From a checkpoint of a small CTC audio transcriber: 8.97M parameters, 3600 steps.
Rows from block 8 of a small CTC audio transcriber, named by matrix and row number. Rows with one number belong to one neuron. Each number is 128 + 24 x the weight over its row's rms, rounded and kept within 0 to 255. All counts start at 0. Numbers have three digits each.
After each neuron's rows are labels from the 100 clips, of 14976, where the neuron reaches its highest value: "peak on" is the class under the peak; "responds to" is what is common among them. Only what is clearly more common there than usual is listed. The data: two synthetic voices taking turns or overlapping, over music, noise or silence. In brackets: how many of the 100, against the usual share in percent.
# fc1: first MLP up (model.blocks.8.ff1.fc1.weight, 576x192), inputs 96-191
# fc2: first MLP down (model.blocks.8.ff1.fc2.weight, 192x576, transposed), outputs 96-191

fc1.8:137126127128126128117075160119123138145146143139128101137143154110111100113153118146155138119130156127119068106128130126121128126116154076147125128080127006097164112202162150153119151129130129126118111174128139084097157133109132136129106134139127088117131086115183131039098141115163140135
fc2.8:128116117125129081115171128128128128128116126128127101128086148105123121125137128123125096089084132161133095104129111134133148128121083128183123122056122014050125158128128130130121125075176144159121124130168133129127130135138128108128095094128134103084036137130148129033108149129128129123
peak on: low voice (35 vs 13.4)
responds to: text has "behind" (29 vs 2.4)

fc1.13:115135123139167143144102148128089132114129041129128152133128161130171128170142115103121129137109120101171114120179130125180129150122182137078099145099079128086189134120137102141127141104123128120137094128115135168129123122136077125127181125138143103128119157127081128106113103147140124113
fc2.13:187128140130121128131143126117129128115084132088103120107128136126127128102165139147149133098139133108149110091159153110113073121124190141117128066141127127165102156179124158128129135165106130131142167128097119218049120143132098129123060139130124132116128127119136128164136186128118142137
peak on: high voice (33 vs 13.4)
responds to: text has "took" (27 vs 2.6)

fc1.146:126112126120167099127136052148113132129128142130076123166134128119121175148097120121167094133093181136108123108165131121101127096085132125126206133090095081128115101124130089150135127160116139145128164116132129123143141131104135118152121137076096124160082136128128121177100125128126113076
fc2.146:130038107099127128129130123127055133122128128128128128128121136127164128126131128121207130134128179124127129128166129132128120126127170128116130128087129119128128128128147126129128128128128140128185129129114185128128130133116128162127126129126128128128000198129133128118129198128127106128
peak on: high voice (32 vs 13.4)
responds to: text has "cancel" (41 vs 2.4); text has "kitchen" (25 vs 2.7)

fc1.110:141115119137151094125183134122138128127122142124087123128125127117106126079106087165109106146122128101144119143123096151119135158128096128109141127157147114139117137127142071059148139091128123128116111161144125128126122148159169123127116122107138110133138092117133140106101127149124149121
fc2.110:127129128132128124128131039095130148128128111136128132150087127128127128129128145125145127166130128073133133120128135156222142127125129148096127075120141125127122135131128134128129097108168057131139125178115161138127128124107124151127125145130160113175128128128127128131131126194130125133
peak on: child-like voice (40 vs 13.4)
responds to: text has "start" (61 vs 2.4); text has "stop" (27 vs 2.6)

fc1.334:132102128122103126091110076148131151123158139086127110149127119131141142146128098127113091120095157132142157190136124123135129138145119135153152116091143130154146115116126129137115126124122141084073180171155134161192109049130102135111087128128127131146112096130118093131101135161102123189
fc2.334:124129104128147128128039076128128134128124120126140092169128130147128127126128128106128116197128113143134104126128128081128129128141130175128128128086128138118127125114128133128136128177128127104128180164167128150125099128128129089129154128128072125126126151127102120128128131128134128198
peak on: high voice (31 vs 13.4)
responds to: text has "strange" (50 vs 2.5); text has "station" (26 vs 2.5)

fc1.198:135128130124107130108096133148134107129107125133111093138120144101110086135121153127109118147152135134111155164154125081122132102136111122128135131127174138156119147128107086164128190139128174140142139130126120083127128171120121141121162048127119092126128090119123111108080121127088095058
fc2.198:128138118145128152132106124125133115128133128196128127131116050130128087132126145122128116133150129127137126184118123162130128131123128184141125128116128188127123117144128128116098128138128081131120130129113198128189125122126127111128127100145131122131131129144119128126125134120046150119
peak on: high voice (35 vs 13.4)
responds to: text has "strange" (26 vs 2.5)

fc1.290:137122128143125132109155101127127096128156113150120119135143143120105080179128117125124129089191095101122120087134137176104133180099113157078115154143090063127123128119127136117181131129103110112114134131128135091127128132128158124126171133125128129125114121147172138124126130126134084094
fc2.290:196160125138137137128127093143102129073129131153128118124131138128128153131132163091152134143117081124127246128139117125143151120111158102120149156095141135154130165129132128098140141101070134146142142123129091127134090128127123129128145169125132113130126135117127138133089144126131074128
peak on: two voices (45 vs 5.1)
responds to: overlap (81 vs 49.2)

fc1.532:133143117128166153148128136107129173131133157138123159156103126131153140150144128076110123168126126134131109127122129085129131127183131139139113145077117127157118110120104151135132130108135091093119072133130130074130152139129139132091128169113128082132077142125107102142110172162109110117
fc2.532:107125130123109136149139127124125128128083074137122126129096128128128162157137131126102113169147123128184080122255102126112156159133130146080131106129130121071136128160133144129128095112128180110123130112128120157166135104124124130104128137125124056122139127133180122129127127167128127099
peak on: high voice (36 vs 13.4)
responds to: text has "close" (44 vs 2.6); text has "please" (30 vs 2.5)

fc1.383:132119119127138104167109129165120128132163126130138128129097126096111169098149125111117120087162139120135140177180128131119128131158124129128132014129130114125116138098097123121113066131112128129160122102126100128155128122146095122120070088107158128114127128132102125128126130181205106132
fc2.383:131124147127125115127129127151147135118120141121136128127125111157138087130129127169129127130126121142087112122135128195131151117138131095124130050110126125084156119129109178053122090127134137128127122118126122130134162131127121127140132128095078134130131128129129128134126127128211029106
peak on: two voices (33 vs 5.1)
responds to: overlap (83 vs 49.2)

fc1.442:128145126144134134131109101129118111097087149117119115125124189133141153123113160129108132062134132177121131117126123130118124134110146128140128131126128122127109125135125147128128129179144122122128112116057143124114129155134127118120142127144134152129084184105134193128089162124129150146
fc2.442:128128128127154116128128086130128128128128125128130123160118128153192128132128145156138124127124128128143184136128129128139144128133128098230134068155193128128083105129114128175080038128128153128130156140031124127128160128144126145117135128127128190128128065134152130143139131128111146128
peak on: high voice (33 vs 13.4)
responds to: text has "slowly" (48 vs 2.3)

fc1.484:102127156112128127189138102155125137128150132117127129172155120126099128084123130140085095136124125150136128095130157128111128130133137142124124125128122127191134154131120122127130176129123074130146128139138135125118098105110107135125117131158114128150131134081101133084105128127077131128
fc2.484:126153128119128128197115098128125146122172127105128126100128126118096119097105117129124110130128128128128155128110139127128128133127158163125157135143128076167157128255125128097133128128123133105128131117128128128129154128130131080128128193136133178151101110128105128127125102139128128128
peak on: deep voice (33 vs 13.2)
responds to: text has "strange" (36 vs 2.5); text has "station" (25 vs 2.5)

fc1.496:123123056109131128091116135124122157075078136078104131140129107153130134158130126116115090154110113153101126125123095134126155133103136170157115131125128128127205128127128080131126107130207113105131122101232141125142130096128122127126129138123128128120099117114117144133129133128023094124
fc2.496:114097117087129146088124122133129158117127146046130103128121128130113128146130195063132130131127156147077069129109123127131129130132074111121122134132126132085163129143120148178117126126160134128122128122126128118127155129128127111170133153126096114117129127124164124128128119134097113184
peak on: two voices (34 vs 5.1)
responds to: overlap (79 vs 49.2)

fc1.56:138128127188089137072116095143141055114108131071151124123116117141140132127176129132135151125162087143150125167127117170160110166162058127085145147142127116162102122194128139118122146129134116133129168133131115117143128141166125180127122135128188125136119149135131127103132124134096121125
fc2.56:171124123055121125106146070100134060136170089128129130124132151083128129183129137131131129131106126115124144147112049133142137139255048127120131108128127154108126110143168125128130091146150129118127134128079117129112141129143113116128136127116128072127128135134128140158128126132129123132
peak on: two voices (48 vs 5.1)
responds to: overlap (85 vs 49.2)

fc1.257:098128130145118137138137087080124129132131111133084125123147146127144183130110142132130111131128124096128203133126127145103106128125143128128218143118154119136117100158113132117160042129128148127106051127123137122141090150127149149130127128092111126136125146132107129123125119141166112087
fc2.257:209143097113107131127128128122096127141129121089153150128124140102134127112149128120152115162126115132146124132140115180125128131137128124125120137088134125129157140128073129124150107116094125129087128119075111154121119140091133119128119077078128141110148138136059117111218128113135119128
peak on: two voices (57 vs 5.1)
responds to: overlap (97 vs 49.2)

fc1.568:129129114097157129143169180148125150125102181132121121125114112082124146134152151140165124148133120128124116124114152155116119131126097130141125196065171129161108131144143128128148198123166114132085135138097137181126128126128107097085154123127161133081128124164113133107102128115101093115
fc2.568:151129081154107221158127106130127138123162129140128083129127114126134188197132084119149105129170068151196117128132158128128128152121128126128095070138108126125129109134135128126120128155146130128128096128128137118123128132159127195146127133128174142159138129108156131176155062128134105106
peak on: deep voice (31 vs 13.2)
responds to: overlap (80 vs 49.2)

fc1.273:125128151133174115161122129127129082099149100112119131126128170135128145160127128093071145098145095138149099180142128126127218136124087098146130146119150133154126105150125131107142106096115127123107138161138137126102073077084196128142100128179131198137083134130113129160125129133117122091
fc2.273:126128130127050129073128137132179122197125118128126118121155129103088189207132099121150141105123126119153128114077133113119133128144148133126130140127129133128128148092127130126115132115128128128255158104143128128134147122127192129116059127175128125114133150139136118151126137118109128126
peak on: no speech (100 vs 41.4)
responds to: second voice: none (100 vs 20.1)

fc1.269:127183128152130129129128120102123126128137127138146145120128130129128127126131106124099134129124161083146128110085132128172119113089126124153126153105113113131118164128076090130135128094164128122047145137110146136128137135130105202128131149130129128129128176126127162144112132159055133137
fc2.269:128128128125128136128137128128128128128117093088126109124129127129122174128127042128131163128127136128105122129128128122225128077107170117128128128128125128077129130128129128128126129128245129126058128132128127128148133182148127130128115129126124128129140170128129128127129158131043129129
peak on: low voice (31 vs 13.4)
responds to: text has "behind" (39 vs 2.4)

fc1.4:128197166129108129115128165144133110109135112134146113128121094128127129142135134135094148098138134096183091182100130149119130142120124093125149128049164129131167163161128129131124067124169128131130128126147125128122126110061119107189119128171188131133129099128126133123103135129129128125
fc2.4:132125127122127130128121129138128149121128128131130128122128128083122153162078128128133138191129152128186068168065117136159123127168128126111127133118124137128124128195128127107074130130196127114152132137104102128119128149121103077159128122125115119148128147154128122128129075130128140188
peak on: no speech (68 vs 41.4)
responds to: second voice: none (68 vs 20.1)